Rows from block 2 of a small multi-label audio tagger, named by matrix and row number. Each number is 50 + 10 x the weight over its row's rms, rounded and kept within 0 to 99. All counts start at 0.
After each channel's rows are labels from the 100 clips, of 14976, where the channel reaches its highest value: "top examples" is what is common among them. Only what is clearly more common there than usual is listed. The data: notes from a synthesiser with random patches. In brackets: how many of the 100.
# conv: width-5 conv (model.blocks.2.conv.weight, 192x192x5, each kernel summed), inputs 0-95

conv.111:43 70 45 59 43 64 47 40 52 50 53 49 65 53 52 42 57 43 37 41 63 40 59 50 41 57 51 60 67 29 57 58 42 43 65 45 49 46 34 63 36 36 58 51 61 41 40 67 55 41 59 61 42 33 47 50 55 43 62 56 25 52 58 53 47 51 53 54 43 43 41 61 47 57 45 47 49 50 38 61 52 43 48 49 58 42 53 68 46 45 53 42 60 38 47 36
top examples: echo (65); text has "register" (45); harmonic FM (31)

conv.164:40 62 44 30 37 47 49 45 60 61 57 48 53 44 37 62 50 52 56 63 45 37 57 35 56 57 52 45 37 67 43 30 31 38 67 67 54 40 41 31 32 44 45 55 55 51 32 46 50 55 69 39 61 61 56 46 57 37 65 65 61 71 34 53 45 42 64 48 68 66 59 44 64 50 55 64 34 60 57 50 54 49 50 53 63 53 35 59 33 62 65 60 51 39 56 56
top examples: low-pass (57); bass register (54)

conv.64:56 52 52 43 44 48 62 58 47 49 36 47 34 57 33 63 46 56 70 51 47 58 54 63 36 57 59 61 55 57 31 34 50 51 61 53 62 52 52 28 23 32 64 53 62 36 44 57 42 41 60 54 38 51 48 52 58 45 51 58 28 42 31 50 59 47 40 42 56 68 53 43 65 30 59 43 51 43 57 50 49 62 40 34 40 42 59 53 58 51 48 47 47 57 45 50
top examples: pluck (56)

conv.37:56 60 64 58 52 45 54 37 57 53 54 56 45 52 46 66 38 41 52 45 44 44 47 42 53 61 37 30 63 35 63 40 58 49 61 56 45 36 63 43 38 49 34 45 54 47 46 51 65 51 46 42 51 50 63 62 58 50 52 51 58 56 43 57 47 58 80 69 64 58 45 39 56 35 42 47 59 55 50 50 43 54 45 54 61 58 42 37 27 41 49 68 39 29 46 72
top examples: gate (64); bass register (47)

conv.158:34 47 54 55 73 65 50 48 44 55 26 44 46 48 51 40 40 48 34 52 52 48 50 61 61 65 59 40 49 44 72 51 61 51 64 51 45 36 60 60 36 57 47 63 49 54 70 47 40 47 43 53 63 60 62 44 69 38 71 50 41 73 39 50 45 51 73 61 45 45 52 37 48 52 44 41 50 74 38 64 57 51 48 50 55 45 43 38 48 58 58 60 46 56 36 55
top examples: gate (72); drive (61)

conv.20:57 41 49 53 62 44 64 40 48 54 57 48 45 54 40 47 54 55 45 48 37 56 46 55 63 59 53 59 47 28 57 31 46 45 61 51 42 65 59 53 55 45 26 57 53 37 36 65 57 48 28 41 50 41 68 55 63 27 60 36 54 40 32 53 59 49 40 57 50 49 47 61 65 58 55 59 48 36 47 54 44 47 61 60 65 40 51 49 48 48 47 45 31 38 56 49
top examples: triangle (28)

conv.173:43 50 60 62 41 42 58 56 47 57 56 55 27 56 45 45 50 56 51 41 66 49 55 21 71 32 54 58 60 60 51 66 52 39 62 43 42 41 49 56 49 57 53 56 49 49 28 49 43 40 53 47 41 41 46 41 65 63 62 37 48 45 42 53 40 45 49 53 51 56 36 50 49 55 56 53 61 53 49 36 57 42 55 62 47 95 28 49 30 62 49 57 54 62 47 45
top examples: notch (76); filter wobble (56)

conv.69:63 49 28 57 57 46 60 43 58 23 42 44 60 45 47 44 49 53 37 43 52 59 46 54 40 45 52 41 50 42 47 60 35 53 54 42 50 43 57 30 61 41 64 56 54 44 58 44 42 52 58 65 60 47 57 42 57 65 60 49 50 57 57 38 54 45 55 39 65 73 49 35 50 56 73 43 67 60 55 47 44 28 30 48 51 54 43 31 45 40 39 49 48 47 59 48
top examples: echo (60)

conv.143:44 63 48 62 39 46 52 56 58 37 57 43 46 50 58 52 48 32 63 66 55 51 37 48 57 61 57 37 43 38 38 42 45 44 51 49 42 53 48 58 61 44 51 73 42 68 58 34 45 41 53 34 55 49 64 45 47 51 48 36 50 62 46 50 35 56 56 45 41 54 60 57 34 35 25 50 48 61 41 47 52 43 59 47 62 46 58 59 47 45 51 71 52 31 54 41
top examples: notch (68); pluck (53)

conv.26:57 56 40 45 46 47 46 57 48 47 66 36 59 51 39 56 45 53 53 54 64 63 22 37 43 55 36 66 53 47 46 56 46 56 69 42 49 48 51 59 44 46 52 52 46 53 41 49 42 26 57 66 45 58 59 59 48 49 36 52 62 58 55 40 43 64 39 59 40 42 37 47 55 65 32 47 50 47 45 47 45 55 46 39 54 54 38 50 44 53 37 40 57 39 48 44
top examples: resonance (60); filter wobble (53); filter: low-pass (44)

conv.12:45 58 52 54 67 41 45 39 50 70 25 47 47 60 65 53 47 56 48 76 63 52 59 50 34 38 46 52 57 61 74 52 58 44 64 35 49 46 62 31 34 64 60 41 60 35 38 49 33 53 54 60 56 35 52 39 42 52 36 47 45 39 45 43 58 60 69 48 54 39 39 62 56 46 39 56 48 59 59 61 46 42 44 49 41 55 55 41 49 43 39 52 47 45 51 36
top examples: notch (62); filter wobble (52)

conv.83:44 48 55 64 43 57 52 44 59 58 50 51 60 46 50 68 43 59 68 40 52 52 44 44 45 56 41 41 58 46 60 65 55 54 27 45 54 57 57 53 69 65 52 60 59 38 42 41 55 49 48 45 51 39 43 48 45 55 37 40 44 52 56 43 61 54 59 55 48 45 61 43 33 70 41 48 50 73 57 56 41 41 46 53 46 56 60 45 50 55 49 68 63 73 47 53
top examples: gate (58); harmonic FM (38)

conv.112:49 60 61 73 46 59 42 50 72 38 37 39 41 52 51 62 44 56 44 60 49 43 52 39 45 49 56 58 45 56 54 54 40 50 76 51 60 47 49 45 53 29 57 55 57 47 54 61 69 51 62 55 55 33 70 55 48 49 27 50 56 55 46 28 52 34 36 54 54 57 45 56 45 30 52 54 47 56 48 58 55 46 46 47 62 47 60 66 43 47 37 31 46 41 54 47
top examples: bass register (79); pluck (77); oscillator: triangle (43)

conv.31:54 59 51 40 48 43 50 50 43 51 69 50 30 51 60 50 39 64 44 49 48 59 47 53 37 67 53 49 44 74 49 37 30 38 58 50 51 54 41 47 59 56 52 30 58 41 46 62 53 45 63 75 52 64 48 57 55 42 53 42 50 45 58 51 55 42 49 62 58 39 51 64 34 51 25 65 63 34 50 45 36 67 45 55 51 41 46 47 48 53 50 34 60 26 41 55
top examples: high-pass (81); filter motion: filter closing (53); noise (49)

conv.187:48 45 61 58 44 47 56 59 42 44 47 32 50 44 56 52 46 33 40 54 52 55 40 54 44 59 37 67 70 60 50 39 57 44 42 61 47 63 58 61 30 46 66 42 59 33 51 81 55 54 39 37 44 61 70 53 50 57 55 54 54 52 56 52 37 45 69 49 43 54 42 39 50 58 46 60 63 58 32 43 60 34 71 48 41 49 48 51 35 53 50 36 58 64 57 53
top examples: resonance (36)

conv.107:49 44 38 44 29 53 55 48 33 42 43 56 45 30 64 29 56 40 47 54 54 54 65 55 66 63 56 47 47 29 43 54 44 59 59 58 53 43 54 63 47 57 55 60 41 60 48 47 49 52 45 57 31 49 47 41 52 75 49 56 55 54 49 52 47 53 46 56 48 62 48 59 61 47 54 39 65 45 45 42 49 50 45 63 39 43 49 51 43 56 59 48 44 57 42 36
top examples: notch (66); pluck (53)

conv.88:53 57 51 39 22 61 53 36 58 48 50 67 41 52 51 64 47 38 77 52 37 42 51 58 62 42 45 40 51 38 50 55 60 47 68 62 47 41 61 50 39 46 45 68 55 34 69 44 21 54 58 60 44 55 32 36 60 39 60 46 39 46 51 38 49 48 57 56 56 26 43 49 50 60 52 50 51 54 56 59 51 58 40 48 50 43 44 49 67 54 56 45 39 38 43 61
top examples: drive (56)

conv.6:45 45 44 39 57 66 58 40 42 50 69 52 62 42 53 44 48 56 46 40 40 40 68 50 66 58 33 53 56 52 43 62 48 40 27 47 37 48 64 46 37 30 55 53 56 55 62 56 41 47 48 53 30 51 35 50 67 31 73 59 46 55 41 38 35 60 41 58 59 40 60 46 58 63 71 62 45 72 39 39 49 62 61 30 56 52 42 30 28 49 68 59 53 52 58 39
top examples: filter wobble (67); resonance (45); detuned saws (29)

conv.154:48 48 55 60 47 54 67 54 53 47 44 39 48 37 53 47 59 65 48 61 47 54 57 46 62 43 25 44 44 54 41 47 47 44 36 51 68 33 42 41 44 47 50 57 59 56 56 38 38 56 39 53 52 52 58 45 42 75 48 74 57 52 51 46 59 38 50 43 45 31 43 55 43 53 61 43 57 56 52 61 55 41 67 37 43 21 49 64 43 43 61 51 29 47 35 67
top examples: filter wobble (76); notch (62); oscillator: detuned saws (33)

conv.18:35 61 61 72 49 55 47 58 48 50 39 55 66 58 46 46 44 52 35 61 50 52 49 59 69 50 40 50 59 53 56 47 57 28 55 49 51 57 57 61 37 46 49 54 60 80 52 54 43 47 47 63 59 42 38 41 59 43 53 41 43 41 49 45 56 54 44 53 46 46 47 56 65 49 53 51 48 50 45 46 43 48 55 50 58 50 47 48 58 46 32 37 60 35 43 45
top examples: harmonic FM (44); inharmonic FM (30)

conv.113:53 42 48 41 38 54 62 38 45 44 58 42 52 47 50 49 45 36 41 55 58 44 51 48 57 62 63 41 61 52 55 49 47 65 63 47 58 40 54 73 49 63 59 52 53 53 56 52 48 46 51 36 36 62 51 61 57 70 69 46 54 44 16 58 47 36 40 58 63 41 49 54 55 51 45 51 53 55 53 53 37 51 38 57 53 46 52 36 35 58 31 62 83 33 55 39
top examples: notch (85); filter closing (54)

conv.118:52 34 42 55 47 44 47 57 43 43 60 62 51 49 45 52 53 53 55 42 61 40 52 54 47 72 45 65 51 52 44 52 61 51 41 56 69 51 60 34 54 41 52 59 39 70 49 43 54 71 49 28 41 57 57 51 70 47 69 67 61 45 51 46 57 38 40 52 50 37 47 36 50 52 61 56 60 39 35 44 57 44 46 41 51 42 55 39 59 63 44 41 59 54 51 66
top examples: high-pass (69)

conv.80:52 50 51 42 41 56 54 36 59 70 55 54 50 38 32 43 38 60 53 55 53 55 47 49 75 49 49 69 51 44 37 50 62 53 60 33 58 36 59 51 35 50 41 46 47 47 51 50 33 50 53 42 49 38 46 29 57 43 52 53 45 43 44 53 59 50 51 31 37 53 61 63 51 57 33 59 54 52 53 52 49 31 57 39 52 53 58 43 51 33 60 35 49 56 47 44
top examples: pluck (69); low-pass (44); oscillator: detuned saws (28)

conv.15:55 53 74 44 45 66 48 72 50 69 55 50 32 48 50 22 45 49 68 45 46 50 53 61 56 60 43 57 68 30 45 51 50 62 41 30 58 47 61 57 51 41 70 40 55 72 41 72 53 46 42 55 48 54 41 48 45 65 38 60 57 53 56 45 44 48 31 47 54 54 44 64 55 48 46 69 52 41 49 49 52 64 48 48 68 52 37 46 49 53 44 37 35 46 46 38
top examples: pluck (53); bass register (46)

conv.132:52 63 54 52 39 64 57 27 53 51 63 71 47 48 55 78 46 41 50 49 66 53 63 33 51 46 52 47 47 61 63 35 36 63 51 51 41 43 50 30 62 59 60 65 53 37 43 68 56 54 34 54 36 60 57 62 53 74 35 56 47 51 53 60 56 40 54 52 52 40 47 57 41 59 38 56 65 38 55 62 45 50 46 58 48 56 35 43 62 57 61 25 54 48 60 55
top examples: gate (59); harmonic FM (38)

conv.174:45 38 53 52 48 44 47 57 45 54 41 52 65 42 47 52 58 52 62 46 67 54 70 67 34 48 54 62 73 51 40 55 58 54 46 39 49 57 43 53 40 56 62 53 48 67 60 58 45 43 44 52 41 78 58 44 53 53 53 58 55 59 57 55 53 20 50 42 41 41 40 61 65 50 49 64 48 71 63 51 60 37 51 48 42 53 45 43 64 39 30 35 48 42 42 64
top examples: filter wobble (54); resonance (49); high-pass (49)

conv.188:46 42 62 44 68 40 56 43 62 56 40 51 64 36 59 49 51 39 46 61 61 34 44 59 37 63 52 51 55 46 49 62 58 54 12 47 40 43 59 66 51 46 63 22 72 49 58 36 45 54 53 45 51 38 52 36 51 57 60 50 57 45 66 52 65 49 38 57 41 66 52 57 39 41 58 46 48 46 46 39 51 58 50 60 48 42 65 54 39 33 62 49 56 45 50 41
top examples: echo (84); bass register (51); oscillator: triangle (26)

conv.160:45 51 34 53 46 41 50 73 55 61 34 37 66 52 38 56 55 41 39 68 36 32 62 56 48 73 54 38 46 55 49 39 53 54 59 35 54 42 40 49 38 48 58 60 40 54 32 51 48 55 57 44 61 53 35 42 49 59 46 46 56 53 65 51 54 42 35 39 54 59 41 39 65 60 46 66 48 42 66 56 52 38 52 42 47 60 66 52 36 49 68 40 30 50 52 68
top examples: gate (55); ring modulation (28)

conv.38:58 58 51 54 50 34 58 70 54 64 38 43 67 65 33 58 52 53 35 49 40 55 49 52 52 60 53 37 58 67 65 52 38 50 59 50 46 50 47 51 32 65 63 55 50 40 36 55 40 50 59 58 47 49 31 55 65 38 27 58 41 31 59 52 50 42 35 68 52 55 55 55 50 42 43 70 42 30 60 48 54 41 48 61 43 44 31 48 62 47 48 72 33 50 67 60
top examples: resonance (61); high-pass (54); filter wobble (51)

conv.74:40 57 37 52 48 42 54 55 38 52 36 41 65 51 59 45 63 60 51 60 42 57 57 58 41 72 49 48 70 40 44 72 51 59 31 39 61 55 35 65 42 67 63 59 46 49 43 39 39 46 61 55 60 46 35 43 44 55 41 48 42 57 64 45 53 35 44 54 54 43 45 60 55 41 63 40 30 44 58 59 42 46 46 31 54 29 60 42 45 35 48 54 69 65 32 55
top examples: filter wobble (43); resonance (34)

conv.183:42 52 58 44 50 78 63 54 65 48 57 57 53 62 31 46 39 51 55 50 48 45 50 30 69 42 50 42 46 59 62 35 64 58 64 57 47 44 56 56 69 69 50 61 58 51 51 68 52 42 29 61 42 34 42 39 52 61 59 54 54 52 42 47 44 66 59 49 39 65 59 45 66 60 48 40 54 50 67 43 56 53 52 67 63 48 69 42 41 57 51 64 56 37 51 57
top examples: bass register (79); low-pass (46)

conv.178:56 56 35 46 68 38 53 53 78 58 39 54 36 51 49 38 51 42 41 50 46 30 54 55 37 39 40 60 63 58 41 62 66 57 36 50 44 45 49 54 47 48 57 63 54 51 42 62 49 46 41 56 51 36 48 48 51 33 41 55 51 45 55 55 43 30 56 63 61 58 49 64 48 50 51 50 49 55 40 55 57 47 34 49 64 47 51 37 51 54 47 44 55 44 48 48
top examples: gate (57); harmonic FM (46)

conv.139:46 50 63 50 43 50 60 54 41 70 59 56 37 49 53 47 65 54 59 48 51 51 80 69 35 48 56 66 37 33 42 42 55 54 49 63 43 46 43 46 54 34 74 55 51 58 51 63 52 49 57 55 47 35 67 38 49 60 43 67 48 47 60 61 44 43 43 39 45 41 34 35 50 52 50 42 46 46 33 42 55 33 47 47 43 40 57 52 39 50 54 41 63 42 51 55
top examples: notch (49); filter wobble (47); oscillator: noise (29)

conv.58:40 37 48 48 48 49 58 46 48 56 49 54 51 51 62 36 35 42 47 41 29 39 52 45 64 50 27 44 49 37 56 53 53 37 34 39 52 59 54 58 32 41 57 46 49 42 38 57 34 49 55 31 60 60 32 48 56 33 52 47 40 57 40 47 50 52 48 55 39 40 43 31 62 68 40 55 54 55 55 31 53 68 55 49 56 51 58 50 56 51 41 38 50 40 52 51
top examples: high-pass (70); noise (34)

conv.78:52 61 52 56 47 53 48 44 50 54 55 56 42 39 33 66 47 44 44 61 56 62 63 41 31 36 56 56 52 46 52 26 56 41 53 23 59 62 56 35 31 52 52 57 50 53 49 53 39 50 62 52 43 45 53 48 61 64 47 46 53 69 62 30 43 48 61 51 61 58 44 42 63 44 61 70 61 60 45 70 66 52 42 47 42 44 52 50 37 49 60 46 66 40 50 68
top examples: echo (71); harmonic FM (33); oscillator: triangle (33)

conv.144:53 63 44 36 68 48 39 66 45 41 41 55 64 37 48 45 49 54 40 47 46 45 48 56 75 76 40 32 58 40 45 65 60 52 32 43 40 45 36 67 46 43 59 52 50 60 57 49 42 49 66 52 48 36 52 58 53 34 44 49 55 38 52 48 51 57 48 64 43 51 54 53 52 43 34 48 44 61 57 48 46 57 55 54 31 44 43 48 34 56 57 52 64 55 50 43
top examples: echo (67); harmonic FM (35)

conv.50:52 48 59 59 41 50 31 41 68 55 39 47 56 36 43 56 49 61 50 43 52 69 42 57 33 55 45 62 70 50 52 51 57 52 47 53 50 61 53 40 37 57 54 70 40 41 65 58 58 35 59 36 49 43 43 42 32 45 52 39 43 37 34 46 63 42 45 44 62 60 43 66 38 56 72 50 45 50 63 63 42 58 47 52 43 46 52 39 55 54 60 56 41 59 37 57
top examples: swell (60)

conv.167:33 68 60 58 47 50 41 48 45 39 47 59 48 53 54 39 44 46 37 50 58 48 64 38 54 68 31 37 38 47 52 66 50 40 58 48 63 42 38 63 55 50 46 65 57 46 58 42 62 58 29 42 45 52 43 49 59 48 44 68 55 46 26 52 22 51 59 51 54 53 53 53 62 34 59 41 51 76 58 64 51 52 42 59 56 55 38 45 44 49 35 57 51 45 46 67
top examples: gate (92)

conv.184:43 47 66 42 54 59 66 46 47 34 50 50 31 54 38 39 47 35 34 61 57 48 34 49 69 37 51 48 62 45 53 52 48 47 34 51 46 62 28 50 67 64 39 47 56 44 48 38 46 56 37 49 54 46 54 52 59 31 71 63 57 54 34 45 51 72 48 44 59 40 63 49 44 47 50 31 45 52 46 52 61 43 61 48 46 53 50 38 44 56 55 43 33 49 60 54
top examples: drive (71); filter wobble (52); low-pass (50)